python train.py --model="masked spectrogram model" --dataset="babble in 24 made-up languages, each with its own sounds, syllables and stress or tones, from a formant synthesiser" --train_examples=39062 --n_mels=64 --hop_length=160 --input="log_mel" --win_length=512 --method="mae" --mask_ratio=0.5 --loss="mse" --encoder_arch="vit" --encoder_norm="layernorm" --encoder_norm_position="pre" --encoder_activation="gelu" --encoder_mlp_ratio=3 --encoder_head_dim=32 --encoder_fused_qkv=true --encoder_bias="none" --encoder_qk_norm=false --encoder_parallel_block=false --encoder_inner_norm=false --encoder_drop_path=0.05 --encoder_patch_size=[16, 8] --encoder_layers=14 --encoder_width=384 --encoder_positions="learned" --decoder_width=192 --norm_pix_loss=false --decoder_layers=3 --init="trunc_normal_002" --residual_init="none" --optimizer="soap" --beta2=0.999 --lr=0.0012 --beta1=0.95 --shampoo_beta=0.999 --eps=1e-08 --precondition_frequency=32 --max_precond_dim=1024 --one_sided=true --adamw_lr_other_params=0.0022 --grad_clip=0.5 --gradient_centralization=true --ema_decay=0.999 --steps=9000 --batch_size=128 --epochs=29.5 --lr_schedule="linear" --final_lr_fraction=0 --warmup_steps=900 --weight_decay=0.4 --adamw_weight_decay_other_params=0.05
Rows from block 4 of the encoder of a small masked spectrogram model, named by matrix and row number. Rows with one number belong to one neuron. Each number is 500 + 40 x the weight over its row's rms, rounded and kept within 0 to 999. All counts start at 0. Numbers have three digits each. After the name is the row's rms in percent of the matrix's.
Before each neuron's rows are labels from the 100 clips, of 14976, where the neuron reaches its highest value: "peak on" is the class under the peak; "responds to" is what is common among them. Only what is clearly more common there than usual is listed. The data: babble in 24 made-up languages, each with its own sounds, syllables and stress or tones, from a formant synthesiser. In brackets: how many of the 100.
# fc1: MLP up (encoder.blocks.4.mlp.fc1.weight, 1152x384), inputs 192-383
# fc2: MLP down (encoder.blocks.4.mlp.fc2.weight, 384x1152, transposed), outputs 192-383

peak on: /ɝ/ (88)
responds to: /ɝ/ (90); prosody: tones (70); /oʊ/ (52); /w/ (49)
fc1.42 105:475456482496497507536422479481491498427479454464509503506521516584467469418529434446513545488423520557539518464524545497494518464497498457481549555512497523510409447493515516501518490521528552509496472500468441487475531453548482382522460522544454545555556527511539477417473480574595490517539523554519435407549546580470474569458538525501552513508501484508520473555495546489450543471535499540524469506501528526513597548427550508507470515460444466533503483497433510534533500465485567479526470505410517541530487504472499512472570481491562460558469487516477556505451519536528454558
fc2.42 083:424489488444494502468446508476516492552420508506499503511518472564475484547432504509516529431457524515483490539462577501518540453524499448514475447506506427566503509443507523518488513460450469566408559436463394493519507505518469522484487463518529464502487434412455476521411508476440479501461462539572498554539528513521440492493409471547520472423473543543470530517470496532477440524485489513531534484492574523495484503543476517517531509514490545553479540529525559500574505548463444524540526578470528508492497475503528498483501521428563455517429482542506512514502518552566457558

peak on: /u/ (34)
responds to: voice: child-like voice (54); /u/ (48); /oʊ/ (33)
fc1.191 107:469497575523511570543485537514529541438503540479576530551476513575425435514539583442526525510554519459455528472575568410475465487496499531484474481452530498533485538474483544537502526544481460519498545451521482521531474534519517539485470473492464499586501524542426505540435522474500457508544485572418408541562461462478474523468562453517459506486483516563512568571561601561500464498560510538491502487459483454496478480576542497491477488492490556511564504477474467506539469492518481481459547593439457510522468515422509531519494512456561519457550503494473513497558419458531510497
fc2.191 101:481525435477499496540496556493590585517536503465523530551555494432447552489491506509454468520513525497558497569516478554542524532498467389481515460471540456559478469480535467470557453485480514546490485475488543508542472499515591550456527509522437508488559479444516479441469531555468536493452481522547535465504475449554507464471457528588544477508536455523482473440465487412481528493514470468396481407469522451537473540516531545525471427450502500551557533514565543472470545487540504525473475518519521510521551469491478481516482489544416456573507483526500483458507474458515494548

peak on: /u/ (53)
responds to: /u/ (60); prosody: stress on last syllables (58); /k/ (42); /oʊ/ (36)
fc1.506 109:439500541476447428460544449512563522464520517530505464556473489460448485498525462507561479455501454554491549528570541462488503485514576571425463546548488576522569480520523501518501461589499541487429549375553455450533520611479498526441544500495442537496524511513479419541451502489440468443362500518548443459498519457491474471425508452492515601488519546492542561464562544489440501484455523517434555454509493518496518519532484594490488536499459537440522497503529481433464447475449521517496514502484456546480500491502443525484451522525540472488544440498545470478471585486474475471
fc2.506 109:493458509483475537581505538525578497476488522496562501601489518514502466485488520531442479531550533502457574491468535384480497526624489502539508468484501485525529525518471515496473476430488455464463485461478504513459517446518516443513532471549511505494467522508516475463479484539453520492484541528494531481475490553437526472462518515482528431584484521519556512531450429502461523555567490539496474507488489564549517541534481531463582448435533450599506554452495517467545475545577484539504491487551397550558615448520530499493535506487399480473414556467453492576551442480504441503

peak on: /ɝ/ (37); /ɹ/ (33)
responds to: /ɹ/ (56); /ɝ/ (44); /aɪ/ (33)
fc1.615 033:509456486511499533482492473385535491568549479599516490404577444525485470450463569438463543471543514521471526499460531448570517513509532473543495570493498492455543519499571566467525438509451465466542394458562481481534498496513485544519509509489495580480444459519496484516471552490498508525463492479464423526481424521444506446452538536446463503460554545506516473421533517494462540562517513528513574542494490554557470562578482491467482503463560555467501514536539461458441500521540477529532553520484442487502490389522492539517498521495504488509460507527444498537429478555567491482
fc2.615 031:485535515524558440558533508537542434465434489426442570547443546485499525484508452470554453510417426510530438472525508546476487496492474501500515515547479517575487472492498459526516503496458566512432566579459537544548470501497443478477431503448555462467565474523450522478479469569516562460532492474477544542501556473538489543533454466484501484585524462480486491540520468510521528458522539517511435466541557440429517404490548547587495571504473474543497526444468591549510514587523497487443481485467510533547535588500530494471480455492489457520512554499580499440521529514413480557

peak on: /ɝ/ (38); /ɹ/ (30)
responds to: voice: child-like voice (64); /ɝ/ (41); /ɹ/ (41); /aɪ/ (27)
fc1.450 029:516439517468468540550417528483469464505466482515546572507500531536495483485505538455457519576536540500463504521471496510585570534504500555565525636492526417434485440438582475439511479463508527473522476501499486428524500483523516525502465522502458557456494425569532497540509542494493484474538507444489482569490482480510449468458561523501463527442508588457409470441474523492477500538481519462444588572559477549531464496570512496494531542486577571475535424499475474462451525519541456554519492523453457498469474397526468565435572535515488555488521505526472496501445503538515481449
fc2.450 035:503536471490554487489520498484541474487537482460477486503565517432479490492511480460504441419458403539492464460474474506460479491544468449472493425499453604586501551519490530561494517537432515477430522533529577600537519525491467525479508498506519465472530544516475500458459510522539574508426460519507433512500533484458496533522419502424551420563531442569582493512513534542517510480560438530576466469485527412444539444511467527533469541495416476525460565504559518537518488527541485442411481486473506496520550595471533510587501483534495393518436498467529519467558520478478495571

peak on: /ç/ (60)
responds to: /ç/ (78); voice: child-like voice (54); /y/ (53); /ɔɪ/ (46)
fc1.712 042:456474400433511458394521443533518498496508498559495531517528484561494433476455455554451488488507502553478494482452508499497494450505455563496508554524488493542526494422556521478580492523525467520492480530446474521464503531478618539504445526511546419466506535501431465530541537469491508495578610550565486521463514505403491453525475439562482517414509519527512516525563561462549483491598468558468498508520503477559472496508514432534510478552488532575534491518524462425450471537553498522469480502478559504519478505448490492538457516500564439491481498530492537490489530536489503527
fc2.712 056:481550592507482549532524579493510522485523484446509430437452555462517506510501528456516564424481476472498483468468501456486501563500537495545526462533507531446477520608451457530449458471468478512513527472564554431515487521480428439455504436499501580514499468509531547478467468564530546510461422495474546535546468493524515566544530557478535473528530517510463503475451485520444515488433500425560513531463553490435470417524507548494494566493487463474531485465508578513491528506513453397492522456477447473469561490542491528491519447489427584483506508464490464471497457432449491474

peak on: /æ/ (30)
responds to: voice: child-like voice (71); /æ/ (47)
fc1.441 032:531483534492496520576442504494495443524508456500450532468500455519535436508496461458473512501538526453482553454428518558563446519479518464498444557477494447448480504531538539471500482532489471485508506490457488471523472521539560534483458475471491527449484528548545508494549545496527501467521420492450488592530532485413490497479542493472460511513501506485438488426527495577464511546606476486459511474502477510477413445483479421518511474443574578527534499464517512493435604533551459511470501490479468465502474527459488521492579513469457498500460522505509463466439500601493542454
fc2.441 035:453488439481497454496541491445500482539487489488514513517540527474452479505519619502541526449421436554514445498538495500489586496531452515498587516505496528593502542458485475508497533500484527512434512527543491489533498506477456494523504480481474422491530388501457532483467500518536550495423580496538460512456444525582508464575472551427491479502497489521529550499474487456527513475480501547568474505515591548478562498536501598535464535529443470458450498483470526491499391583501499474504487493501506511433558541546548524572457516521514479512492489492540535515512546423495438559

peak on: /æ/ (39); /ç/ (31)
responds to: voice: child-like voice (84); /ç/ (66); /y/ (38); /ɔɪ/ (35)
fc1.238 129:463510517491511551559539405481501495417507538541443468509529426513591537544482495503537559482511504524496538523446440498531438553510491515483455490489556458601464473501489445538533459496474530494457545471480466538560494545530515488535465519517474434488463507525534514442543488556518474495618491493489457501511466453433445468503458514475546459498489503520487539538526481534529488568542509505488491450535435551559501395513504436485511565489437510471501534509421509470444474558488521526569465538492491420436484499481498549436489505490507547482588511458492459552481480577541529417
fc2.238 149:514463579458487537473455500466480533508481507536486501529503509526558464468455464473542480446485496484545480471492546547500493519455553476542467501529494542454490461493573535446579509534564517487532553526502506372535545511493511489571448446426489503479456451435534503467462567479519403495518479593499508480505561524486563482482468494538528474491540444489514533450463527474557570559504546517374507483507462485443493510538450530493525436471474555519475480479470503476434542530451480568515469516518556442484479397632472517503479507576460425440532485473477506452529516526480512535

peak on: /θ/ (26)
responds to: muffled (low-pass) (34); /θ/ (34)
fc1.469 104:449555450535512483538545442562538473467513491446486491454478459466587502564482450503535565486465428503419450543559504515515482443527489551516457473437476476562554476480503525520584471477547487517544547513503496398490478472431483495511458518515511495513501497428559515500539509491606570567510476515486555510493557497420449484419451470434541473479479529483536451529561461532483528523492516505464491555523439455518510439534521465551548525564497570499480552494400476439503490458533500518522455451496577532521496525472487463500487552482491549480488493439465516469520521520529502493
fc2.469 115:501458503474496532529448450524491498463455453519468523562497500445510512479436540448501409540528536496416518437542524500491476502507514556436429502503393538490506474471505468477378474490482474491537498471567447510509516492473514469478535529472522492469491491471534459547510458506423487474471446455497439522561508469553533472509532545516462571559470517485543560520506518442495457444460494525499570473508520505512509509432468452480471467445529532416579446542531481542533536516502478580482517574523479553411488546434517492441517550536500442514466443512539512470442514494493496508

peak on: /aɪ/ (54)
responds to: voice: high voice (66); /aɪ/ (57)
fc1.495 109:537488503510525519545506449480456421497538458481406467532498531498484522520490482491543466514468510495587529490523535461485546483503506559441505464552528528509556574483497473486499489521557434449522411554507519452463540503506519501545539530544425448485499539467509467416463474470476527491466522398559477510499556478462518519509444539474470521491421510511557537513432503438544482490507539521432560462470525523498542511516430496518491555506421610537515551466474521469460381479492467494556556444477492462466502486461404474511489501549519440514545438532507534432495502466515413457
fc2.495 113:436554452503568480440498545514524519452453538498520528550526526483591449466502495559530519481518530433555517519459502480500505437564484454459488523418456490459391516546476534436439536517471490559473507479469515531535531547515512494535464491469499522496581485553498553574522596448525511494437437507458523541440474579440457531518479491543575504558435417510534439471527521504526464504527529515511489505555440474535433456486562455522532471450572433512451520541481510482508423457417429577499541557526562554544477533477518485455505479450429627462510535469499435503502568509509516441

peak on: /æ/ (29)
responds to: /æ/ (46)
fc1.531 121:525470531444477507507488492496457463485480500495540527483538496521480495548522542590499545449450523454556427556509498416578533546463471454507525562418500501460512474488523538528413436522425495498490560469518433537466462484445477522525492518520541460444512531460529462506478494536478503463444412508443543511500491463481486441465435436427446550522453509462532481546515383504493527522477529521435542432547528491577456518502515515510562513511469480490463430425492512483408479522497543488535509471553524481583462531513527496495583516481481510526504425525534495461512508532508471509
fc2.531 111:488557502514500488485565431542467554532539515490503536450506464424481462578527501470472396515572498517550504512530546512506584451491468484465568493553488486469520462503476497485568475474482536489472500453505519402536490558438575525534470419514446438545540471512452520455477496540499456483500542536574528569513482463544432501476508489574464502485471447416492526443562538401473505417447522469450482552416507415496561562403517494512485525503433570529513494449503451505476479482480533509479511528514493422495471399420508479472439549541475410497532569498515479561503573503484587461

peak on: /u/ (33)
responds to: voice: deep voice (57); /u/ (42); /oʊ/ (33)
fc1.98 100:492427481457517511460494496576547513557515470453427504558527521519516535474612507468513538569424532484516497501533457495464518508478507467484439560589420506504495534491495479518517483480471438470577450445465475495495476493540500475512510506449449503514420540529550542493571434509527585506538455447547494461557488561550477488491498585478506439407562572453531496504463460564559504515506542522418433538444531451489446537532521518472539528479495525459488443470483496488517487500458494569447480427585515510427465554503491568479487420436521491557453530479561472503533489490510444488
fc2.98 103:457493471453508528501428585428486523531491502460550471459523502475557493524441546467501497538462503475435578481450448492500454498467466445534482457447496459540422500498405447532529549484478534517525543524559549487467519509481546547500469536429430507493515493477445566461508526451469525543507481522486438553469494471490525511583484449458491435491564434530454537565425486514547518538497515502497466497560516491473507484430470443530542490513559547515493579585438513484440466478426492512515522470469438506561531465512529491447524474494474532537517452490509493483512508440499616542

peak on: /ç/ (48)
responds to: /ç/ (65); voice: child-like voice (56); /ɔɪ/ (31)
fc1.421 036:521476455469450483519499499561482513489485466523500548533506484522546469501470486547433466476440459521530550509405495431508514459527506494550459490495440504504442498538523512528583452559494486535514539478460479508526530483492585493493463521481528469469543489515443555523521600471499444496578491453499532526459526420480524530542494509513543551503494540539491517444526503503560489492565550512512464508513539488463440468646521347542520469530549560510516498517501490417499537471578450508512465478476539448544543542449423496518465517426459471468493462513498496537452468465493558501
fc2.421 055:517538497530592497452515506481543485509523535477521469498461581492454532464511544489550511442509516477508493402575521521466514548497479467438520520495573498512530510496451459445424544479535561486494439505569450482473442541484450496460503501539500510501481531522528501426523434511508601505431503524543443518499481531476485429503502467472443480496484480524469498498473487474485537493471445515525477504445460537465540491455489602520414502467491457503532485479516484550452515522472511508490504539456476549447475475506536484573546488538511542491514546510522490456511534554497432465

peak on: /ɹ/ (39)
responds to: /ɹ/ (50)
fc1.602 095:557478429518520543423439563497511545521520463544452536518437515514553454519554537562533494508455467465541509518541518497447505509538529454500452560496536536561467456495522483510490450478485531489481541426508587490467507466522515491460493537451494447448557460472492525381564506580510491520511478539513532469565506446422516541553499512535515513492452541509536521517490481474474509521487498536460549433501520550503496491566568434523492463510465460456553501509512509490403465470487492453528492585428486472573542466536476525535487458424489516542498512432495463510497478501568511557
fc2.602 064:550513470446580503559482464472524487542548577499553479495473565445462462464446509524444551449544470494561521384506538572515525456556511526479414482515513525573517518498479455523410529532468498474433539499527522529476496545476512423473491489478476441548471523443448420519454448468471457469456461437489473528490530496532481513493470475420470501505490463506480464601490502440474422495432462483503468540471492510519540580510512606502492460491515489517423504544515510465558574482550510528507500543463454418483500478510451511470560495546531493476461468495613534511457450551502521500

peak on: /x/ (69)
responds to: /x/ (76)
fc1.373 127:488464499435520492539437489504574459516496508461492500500459524617515471512488444552541504489477497555451578481471541453486462490529503500491486506506522536586473523498544489453434523490511502495510526476482492465469573505496464426561530502516553455441422517479517593444541522441496475548545488476556423549403508422562548500491504480436526434495553584454494470473468539490484570470504539418561522546486516507442524455534526517500468584491545445511487432455507456499402509433485473527428442499490513491507494506435499529508561434500476549491427520446544507481525554477513526549
fc2.373 119:457446546499458498538549496479549551425524449553440458482539443537445473503530534536440535587502464495582478568534488438495486496472513556469502490501468485432534510461554472555492494503544507539451556517524517472486528469487521523490476454431560474426542572455453532476460472539497608527501464507509543523462492489581463508482526468478526444471493505551509423503525474538470489509498477495543462484519461505553498533575439463527485480496531555537454528572415517544488520550479553474505504493502522514514496505462580543420497523473551565485528469488515491528491512519500490460

peak on: /θ/ (27)
responds to: muffled (low-pass) (74); /θ/ (36); clipping (31)
fc1.582 034:529493447558508516532557522516527479521450492498559559516484532466446508478430482482493588416392488515518491515419482421507596479527534491546431492481461525478519419450537518559541447494489472485490549551544500560474433544466509570566524569505538471541464489493427509442524576520498484440513539429433527527501532464486446499476498501426570572482568499552496542452552555512488456581463552541532571532506510522553510494532476507556424509493467525496544548532496540531536473472515531474521533455467521510528503492425482453498468424438471467534532546495474490523435489495523448499
fc2.582 051:467479530457501457484518458464462489521545465490446504497538489523559492481524489477504468511567508489462549469539450517484432480494456447462578542461565469539471564528507488474440560510477508518513500468492586494506488487517481456407525440509481593470555544476545518540482414483495463531524434525540433529456567466541561540524488443587528469498486474454483467525512485454502481427525451450463484472450541512475438479540533525461527476538574570477510514483475511465481518565551461503442490539482443509493519484561528505541541477565532485531439413492482510490552483514436496480

peak on: /æ/ (40)
responds to: /æ/ (56); voice: child-like voice (56)
fc1.717 106:544427591588507476505533466454489463478485480528472551499560532530515464516449470448502516537509516541516486413536448537560458465488534491491473512541468490479518525500506444515482485510524479487417511483470553518517485494586497521459473513491542525496530447488460518530558483465540475504440505464507443563491456461472498491494481606488506525491397441561425507506485487415496530494483552503375521482532501486518446493478503500574602487518484529516474487460465496460504465538500451541478485506512547440521491445510541566537409471404512538540518539528522490477544432514471535557
fc2.717 104:433502474486466508487546467524472503504499467467506452560572598521506541516424472542577492522517467488507520506571550564499516539520473462569571420520494532586525505485514421508494532504496549548464459470518524525546492496470470512531528579569556513477559554453451492506530472454449502523569467462499546469507482453518519499404506505486520515497486496577526453504515464494472561448526579457434517442515467418511436463452506501533474433488575460452521515523486457504538560520448546509418466484532508497483484487523474474523471523436513522504427501513518560466499434493555424515

peak on: /æ/ (59)
responds to: voice: child-like voice (76); /æ/ (69); /ɨ/ (29)
fc1.588 121:422488477551555426490437379508454507431520482556518510488466441450542513501480338532543567454553455538455492497504508549469473593470465512546468478506478527581483488559476513495471549497496520531489504506434518562474518467503520528490521496581463518483492483418551495442469453504580507505480504519465482503487505520535451508429508558487531477513550487523468480538528504473515517622497500493415529519483454563535507471483506448538486420445545501529436549461477497437463470507542547529469512464513509512551555442518464494490494552512511493555518549481496492484493428516582456495
fc2.588 131:564486507489421536437599503467468553530528478545486510459482535484607498556517531507541516541491479566495459509517518439486508429526550550520516526476516496503454462472566437532553413557531511526465557487520530429433521504510524493512461558438574513470495535521428504537502501611532502544556482474564476573505461425474484484498507544487504469477490485526540579532487427466463459470597493503560504550529440542507476493571498466485526493488483583551530492554467500518473553489531522496480529478470467469492552455546501495499534438549448527443544466446527458489443510554455534482

peak on: /ç/ (48)
responds to: /ç/ (61); voice: deep voice (52)
fc1.468 041:490465487492549469444506500551436500531482534562565540481576527548520456527448501527444412471506482492507573543543534537561564490444495466573471493490464564510558463530528521491489501483433487482480510454538528497560517424545502465478459540516503585509435478493492498479517526505513448489436484535471508509467528536505455505464524490469484520509491479561511472514524568528556487493515508520439529508468468548513490508542572527512491554531542557391560526553559499502470533512531445505556503474505542454559488452448411541520439538435466476507478494457490440545508488543471468475
fc2.468 061:536537537541511479534533502461575523515490430482443497526466536451450538488502471474558614511469513516497452450497525485446481466543457493452524475456516520527503550455485484493580500477535523520568463528508483493432420604487441539499516447403529422469596502510482478479522440493536502477550494430501502504516511468496540487496523541519538471506480492452484532488503442484480585512537490504533483447538526503451505541517474501516488458507445414570464471472488491477497472459502482530470526527420447569451530529521570454487581420558549497470478520534507582416457493508525502500

peak on: /ɹ/ (90)
responds to: /ɹ/ (95); /aɪ/ (32)
fc1.630 125:487485509535449442417427483477520419521482519469471475450515483551509495549509426524567595497463428445547487555525554499512446458509461454427508531533504455525543533598485534516505545481507559529440521444467488488456505482460499493449445530474494461512559443495524521483571463554476460558591518566446475435579469458422482457570466477494459509483542483448499471503537475464502480534458527491549486530514477522489469539488556388548541524527430386437535559522461468531467494466461533403535487583449539458567589420532520518528476551440501448502504492507499524478511523515508499456
fc2.630 115:531500486489559516497541484484543475505500434494449524418488525518532551515477525513467551591485445482546497527480457473537561485499528486544383519433437436488505401459460560470485489497426535439574507512480519491505487472529506524536416505481548514550487519508509492526508476496492642577488458485512461528473574454545450449469474441470431549476495506484445537529569480460497510446525480506474477518485432473509522476534490463461530513519468589537494451520500397481457519518473509473443483425482428484439442530510495493500493530488476439463561439518569460481491487574508492458

peak on: /æ/ (28)
responds to: voice: child-like voice (65)
fc1.540 075:498497523522500467502465484522488484431487481475463557550535526474573537473433479451495484455503457436421623503550526527443487509580541536429511472503478491577491492495503530485526481437475509553446482558447529524531469561510491453560456483462558500535549483556523490435496497501600563589477450524515498452489425476504560482453510559493547442437490524469570548524493459557480484532501548529452460479590461468560445430561544474520453460483471472559498608520495465542470420505549491457471458523501569543488497517471513551478482561464546481454528548526539513490480494564504472466
fc2.540 055:513450506549497536519508533525565540498516501408479553485517499453480488525444520487488524461421551469515547492493537529394492497527469531424507489551457465563512552464499539516417502434555545532488467465499502606506507515499514548550459469490508476488479526506512543537440467496468521452518441510500527511522488498569538487545444478536484468488530485475502503487476467522525416450453485501545533551537461511522487434514480421505448467566502551479560486519549536546491519510559515512521517506484583454480440565456495496430486476559454490486523439490536539493529447525447525488

peak on: /θ/ (51)
responds to: muffled (low-pass) (100); /θ/ (54)
fc1.36 132:512444536545499481442533528457456493452516500514503528577466576473529533511531491508437538497512432487575499493523440518481513518527476467504395470477547473533438384508522514469500526484535515456548527594471540518474518586517496499423485497450609514480457497579465514449474483477455515500491445566536489555428440560535484527455484553473572538482542414527513536509447516508534459511556559547461559475548498475603494493530473451507490487520545569525429513548483495450488496484540514448504516525432536540511513475538523503534569477502504516545525526505438467503477500561465469535
fc2.36 143:508486502495499549509564429559412499486532487420504533503475426476497483516494486512579563552465491503458539534560504460510481464537417567555530477536520514448528558457464501478472519486490504580560510440509563502568492476552547472526443504454471493516405469468475462438495578472567558414491474504512467521420498497418458483564496493505414528560485482481449467459481437499485543501430523523477502527463534522498461435499439439561530477537450498507525525480512595512528472590534455558543465501555539522492542462483468540492445521546490500518565477517439481528509465479469463503

peak on: /u/ (46)
responds to: /u/ (48); /oʊ/ (41)
fc1.650 127:421523531510501471574452614478540487427505479479532438455556500503479481491490496470602478477484499525527523502504532436532557532554570522537461549544486511590533534469526529486492510536467591465401480469482540454565487532534534521458499465516473506563507477577467445460512529511463541464503495521525535427485523481490444498361460489519495474510522505476485499535481483513497548486513456483451515542500498593482528495469497497465494479548473516503469479563531430431443473472451498509539501543486482463490500513442524535528453527505492487579512513457492479485524476509501480504
fc2.650 119:452529423482481484533498549420525517499424556565574547579436481488517451380570460501529500487462501504522550511418508445479493527568469421520585503477472493558479517504494555543603470507482551418458460527509506482436529503508504460516520537529496457520515417456507469457532515455461460510459459557436481526454497607538532475520513557528557485569569478481457501490516506567505487447526474497471477589418458491534520561473489494498512533482569496572469507505424519498495471541482446457524465545441551466480524461550522493528589458523501477515515531506481517540549498446470482474

peak on: /ɹ/ (32)
responds to: voice: child-like voice (56); /ɹ/ (49)
fc1.327 034:526531449428494538535555558489487467558522481562435542454507482532514519518537548523482502485476474539467548542407515478494571590455535473544440444511492528513505572515445481475471469511487449426510576494521513501580541444531481498538450498529524473424526512575477533495495566478527447517488536506500520511513501496518463538440483553473549494486517462504519481436562460459495502545462538571464525569505463493450506565558461479488509435484507542536525523545512501561502477523518413498523484443454508516546599427479455494478442530476497505491500546489523492544453492475534478475
fc2.327 048:536472506599515450497464449508504530513493536447503516546522528398491492445495493446547506478443461498541507481551500492500459461545487511447550535460481497494540473514562497504514470487474573547465438532449496507443483560432433544478518557467498509482470463474466481491483408582510501446495459474491481572427517516464498498542468465429457522539509509504485503565491528562570532466562419473543482412486540489455458471538519582526488590519529435471438463476490490487509506504514524503483524554488494536475510546532501496521576444488548484536470465515491500402549481560508493534

peak on: /u/ (36)
responds to: voice: high voice (54); /u/ (47); /oʊ/ (37)
fc1.392 099:549438526559489451445393550539512478496475492483561426487564493578484469507526562526514485515479459435496538515520487433508449499440471523512567627437415537535540498494481542519541579531495471530463530516461550512482435516587457522491469441525489530495515515423459502506559507541470551472525568513371489493578487546449420527505537439563499437523423455502499468496539561506511490480562483472505513511498460411501463515515534530465453458507527474513493504598496475492481456467472563531466466564518496498536496487558537501488487533477509488440493538483476454516504503518505463463
fc2.392 080:444485461475521528517488479500537527462568445477523525527509540476556500508437449516536448514493492543534537540493541508540530468543532451438502459545591435508484504494514485473504452554521523496592493405487520484485536475421463466481559543515508576440531515573503484504430483434482522513488474503533571542483555474558562482506443553522476525492524496535517469462452487443494488494471526505436563520545474561515433516428506523521484491468509545502492525476518537437534540526525459452517586482492481536467497508539492467552556520496461508513426472477495596493491452521496474506

peak on: /aɪ/ (32)
responds to: voice: high voice (68); /aɪ/ (35)
fc1.57 141:527455528490447462553457505529567517452468465566502510549482504493475534489462431513543541509480560461532462477430525586451482504468464465494503468450476534549462500480479463512501528537496401544467499577458532449431541468522456504484466574449479421461498525562485519470508549576535568485534548412431484523463508437507517472539514509511503583455441460456518473497490564498604509450537513521508575450477505529484471544531484450505510509495477512431524496482514514497447456524456523501509542437523509517555494488484495514466457436488489465554550491539509499507446517574524575492
fc2.57 131:504530553496505574461443539580469551524457488584454477445551435548459495510538499498512494525476544477522469494462518535471511467567507488536471502557463514479465498503526534489435480525511412450464510554436472448466459508546509538546559501428490461545476499531509445440528533522499470505441465459508413496441515544572527530484506490513574464548527482429475536445513485491498437578515517471485458493519489530534523454530466461523524498570530395503449480505502498505531433501505492526453482457580536492537462521560464506431534524508527497529515575483460490474469619517521504446

peak on: /θ/ (37)
responds to: /θ/ (45); /ð/ (31)
fc1.405 147:499434476525613468525515515569488546466482519459548495440488561532503463463511548463474483494491487472527500490546454492447481480447520532519489511543532530440506501504486481539478479489544549514448522518511469505548492491583554431495551429497422409530625520520463455514492491486536564558541538489453412574573515496451422545595516474479481525502548521553472567456567548452443488449470534484522501550526468438557510566513460465463403508529540496428528524504469462492503444480579464471473487544535505442547469523436472491469482519529512509474570459500514510488523553526463490439
fc2.405 174:488496534458498434525482455531519481508596489443465610523512481485430415507453493530485474506533451469502430467506495581534517505457416516528523507525502506516442513550499495479558516507509496507537508497543481478445529499475498497423439491485460575487493505517483566479483447477539506449440532431578522454510507377544517564476584547522549504551528485399436498471485517469518436623452490484509503481507538522439510581476484562497539520462472563556525497524525559507488514413465554530494459446446550557540477502457464565494488453496492519514482488508426517518487545499546536466

peak on: /ɹ/ (40)
responds to: /ɹ/ (84)
fc1.668 137:531498489488509534455444473498567556461485481519506527420487453470435434498483503547516554555494549493477559493570515470429503477479523470507457566424471570539541409522522538500483496537544476499556510490433458496468523530484515475489473466481504449444500493454505473463543456529508483467472515518487520559487455506433460512480576442542471538483505461420498462517433488514495502507461483604462535535432466552498467494504504483558464545490504490507441593443525570472517504460474565552513527535462469475541548500519587528514478516513516499524518506494489529469547434542485488551
fc2.668 126:456447506519469509566521512496523429494448546536566451539536481566472435481380496567476452505563555495499473433439523517463459544478478502556518504482505514489488511498531513437448484528525530496559449498553621512471530353453483506480540473454441493578521497507487509531457473521510576522486523455464528498542534564506523564528442469450488523459492552485492502471493498522502497449481470493486484468542454518522456540477534496464461455592485508432485500444494473507492525534535530499503498482441512480509440428479532480563479496584517564447446454500505493486519512517484493464

peak on: /u/ (25)
responds to: quiet level (74); voice: child-like voice (62); reverberation (60); /u/ (35)
fc1.463 083:493411516496438519531490516483486482560498587478648467486446533578510475503459491471434523532508506425499448445542432535471479480498493558520520601439531460425547436530487493557515477490482552492463527535467573447487533501526480510447506552471512508493491466510576489519485437464442457501482464535436529457503449475429483539514562466496508527515402478522512457517484501572485556568443452473473597454499470517522522486564476502505431541540547462475494439495538487454500480518504419561491434481513376482440469523540518514531474508507543474482523531567482499494454521508530480458
fc2.463 082:426556509451551514571457534505536535466460516565431513525465547434516554519500560445524439454527478540508576500496529480501416477515558425452500500505478551557468461517576444476505558578502451503546520458500483616551478559515496514504497481585474523504481456492420484495567522520483456497469510514546480517614598601531524486493440560495535515447502536577478452400419480456543421462492487499528538530476466523429505523527539492433480527494536546525482522503531564523498502521528534497453514529458543490496483436450510447493481495464469500531502453558508501457528552496454493528